Rows from block 10, named by matrix and row number. Rows with one number belong to one neuron. Each number is 128 + 32 x the weight over its row's rms, rounded and kept within 0 to 255. All counts start at 0. Numbers have three digits each.
# gate: MLP gate (model.blocks.10.mlp.gate.weight, 1024x256), inputs 86-171
# fc1: MLP up (model.blocks.10.mlp.fc1.weight, 1024x256), inputs 86-171
# fc2: MLP down (model.blocks.10.mlp.fc2.weight, 256x1024, transposed), outputs 86-171
gate.505:154090107119168147120095110131149176066109155121135083141119123120089118134157145116118129102100135125164087098122101124107195107136157105069177156171149129114129141123136184175114131149138146156123172207077189098113157121138116144089115109200105131094137107
fc1.505:169176164146174155119147124120094150106202156136123184125144140147184146077139176128102091178122128120143106120137079193128143113112113091153189109123147109199147148114153117165121165136093142124137122149105128126053114156081061117129126108125144113156163146
fc2.505:121176131165104041133120178125119179092134141171166155118099125163115113144134143086115180241200073057150124134128158102176077093131118104190161128109139080129127176132136094161130130122107138071160063140158161116138122116099130159108116108141172096134175154
gate.506:195123112168131107108117118145117115140119135183092066112124170167133140118124163147082138143155108093178121113157153118134060073112155124112079123108107114132142122125122132117081119155164160173148141116148104111158084146118229021135132049166126125145088133
fc1.506:119078131130101103113180167107097080122113058152159087099073137087102169132148146073147102149116170196077132198093097090149183179163140115132060172178114156074167152136157091149125115108091145131120151147197130118139132172095078159081129097156145079152133070
fc2.506:145155147130148123196097101078121086113119081084070092109093178100134153080140124136160147136159139139109085119141096161114149155197130188110171194139093118109123175070182145130136163084173095086123136121138046116086127134094156145098173134121098135158140178
gate.507:142099162128137164138158087086066111108034161151125126197122145124096171143139114127108110124146111094118143093137141139139104061114121150131168159092207089164161130096141096084134130118092119210153112149163092150167108156046170195109115095157132173106139137
fc1.507:080209089139082148082121133131104140136114102127120127179145137106087168155140134135090179128091092138097121138146139112169093100089177117120170193120067114143138137073102124167120090099134088166209113147075130156124158124101103149090163163108153092142197129
fc2.507:102170157114139151099140097163129074092129169201084136074140150130092112141168183109139122130125140112093133104124142113113189146143109117114112156134125143111126126170066153153134109072175137125116127086217137121119157117170139152144091173078122086131075198
gate.508:150065141121134174145107137148116152122126169169135127123098129120069137163070148137158111115174139113056117093131140126158115155094131106097131140171120147117142108098075131155112107118145143120103120149113178119131140139119180149193148155103114213190122078
fc1.508:140129106101117162116136092142138087204098161128105143114134093156077153115143114153086097162105131149119127182129096113166128117120115088130201139052155068072140124112075139182084114115108102127118196166131124103093105114112135101122139102181154111142096173
fc2.508:136109125160130175115112124104112165150136131148092116150155171156197137095165145123071165129088094133111149150128164131094201127164064151133085115132192090128145124111150133112121166155129193186195133140130207157092178123138163142153173141173131105138147168
gate.509:118095107170109083179158093154085107103108113089150155142155178104120163098108133078180144084125159107150169127142129136179205090087116167027108179115116090152086164112123158120146090117143115179133143060165072121172167113141174135135123121170090175172141113
fc1.509:110105160059126144141144129121136142115158064130108192128106140137120097094138104087083101093086122151111156140122173156211092092165127126094108104117108151101178111178088120117125138115107157128129105089063114112068132157187100135080103162136141139097048130
fc2.509:117139059174098175088112135067102094104077110158101118110126102141113147187134069151147103146214129201130172125157080120099090125147169146155114153093073112142142093118148118103181121179142176158108160088122176147180090108171133155069072158137127134125102150
gate.510:113138170135123158197084098072149156135139125134123088145113114136120124098107133167108172199150105107095117126110204114112126112149177161125101194109129127137150182096138132083109159150153162163132164204169133163135152096125137189106139223106096118118108124
fc1.510:087100099105118112117130139087108109159103142137138163079185165139136100115139096104181146149164145143129086141174140103171138179126154147172153147106156072113162106044133115126123130123131192107131162100100114098191071131080150092095125088107132167197180127
fc2.510:103183166144170071134163156164089158180109120110090160166141162107142186162073105108166108180146142085085122112087160096112099080136136161168144096158114095151165138084124159092113133161116121083119126082103198155145145131176089112100172120128140106093085108
gate.511:120129156083110132138137156138133159104165078131131155151089120135107054078140180161168122098149102186127070106114156111075171127134093118149145144150149156095156183137117113154086114098105111220169200138173172078124118122093110125048143146146113101147145089
fc1.511:128143103134147140057059133202151124102150155154140148138132113114139148170047065139138149113151135061057105142097064150124173137175141101141127157109136108181133106121158179133123118091095155091185167083138103074136166132062133146056148214134116061110126093
fc2.511:173097161163150109113104123181164171149110111167156200101073178091169116182085125157125170106144169177112134156158091068153144104095076084192097141110155109122120093156120136114158119127143174165148107135177104103094099143168120101100076143188179087165136124
gate.512:100121091130150164156116156100158221113110207121096136100054114162151123102135138061086102157080170091085183136080115079166097142058112116079114146120162112138103163090141122132127162157162132106123120145180096140160106060154112161134151109160090130107120140
fc1.512:162102164123141155153178113164163119187073122098107155175169091126151134208100078096046152105161138128168123116165133101144157180136070100090131101105069162111146088166082117083110161125189141116112119097118135123117097124100105140124150125094144163136157094
fc2.512:109127165117097153103113100130118097087167169145122111098146088127115210191136145148137093104108093133115152131101127164141132060107086176135118121083145147109119136154114144131108101118213122168118086099111092113121088168178111087148125157144127219111149123
gate.513:130136094160159130100149113142117124088100191109145145132141080176160176126169089096169144096113092194079162115088132095149140172151127123080123134160066156116132135130117125146117108152177223170116105142094142128101192189192113103092135154139111075143137094
fc1.513:116178127101135081091155116089189124124180094156121123127167160126100138096077122128088124129155104114111165108073129098063106153136065139109154142148131112125142136154113097090040110143124091127115101103168121142139102075136180116143202123107164071149141110
fc2.513:181160127096157134153123137097095144099080154134111130100101114124175127101106127111116057109152133162088128123101152130185117107119196094076123145084143043162132150069118136141106126132176124101139110155137151107081129110107123090112189160074136170120155141
gate.514:120131168172140138095134121115150139162151134177087084156113153061136137082095147129164100133128138131148146174092140103082088112186013126093149112168138149117143145123134160164134162073065089158149129129222101115157115058121141139129152101106132156126119102
fc1.514:156133148134141069123156105108133185129228092098115130145098121052109140166168115062140145098151069177144092132117087117103136055130124172125132182133108134118101128101131106148091106136100115108180129152162146127102158136158131139140133148119165119187128138
fc2.514:155110129090097113181075078112173162134081108139142141105081151152129131105126137126159124099176140147108108142119132100128199156143114166142174109095104141102143121179120093140096130131087152196164106161141062141108096177130081155127143127185109132101148179
gate.515:094141162170125162181157091077144129130125187108113125114068064149116169122138127078120148150124112146136087116172096090117089049098162086075119183157125160143178121166083123094085119118111184135126082161148143167134171144154099166161142163172088106102137094
fc1.515:169087120104108111126138118106131115106087135143108130105127112176172122121164160122187110102188077071097116141075161137114135171134139102081134114087112110139112148170135127102066125103117149114173155165110146215081067126159161138096150160136072125133123101
fc2.515:119105157104097110119162162114129170143115121188124158093097104132151096069081100176137131179102115109131177159167170083144149088092117086163139178080134170092152112102100134143095127113144124129162098097093220121167131140121194109125109173131123142101143105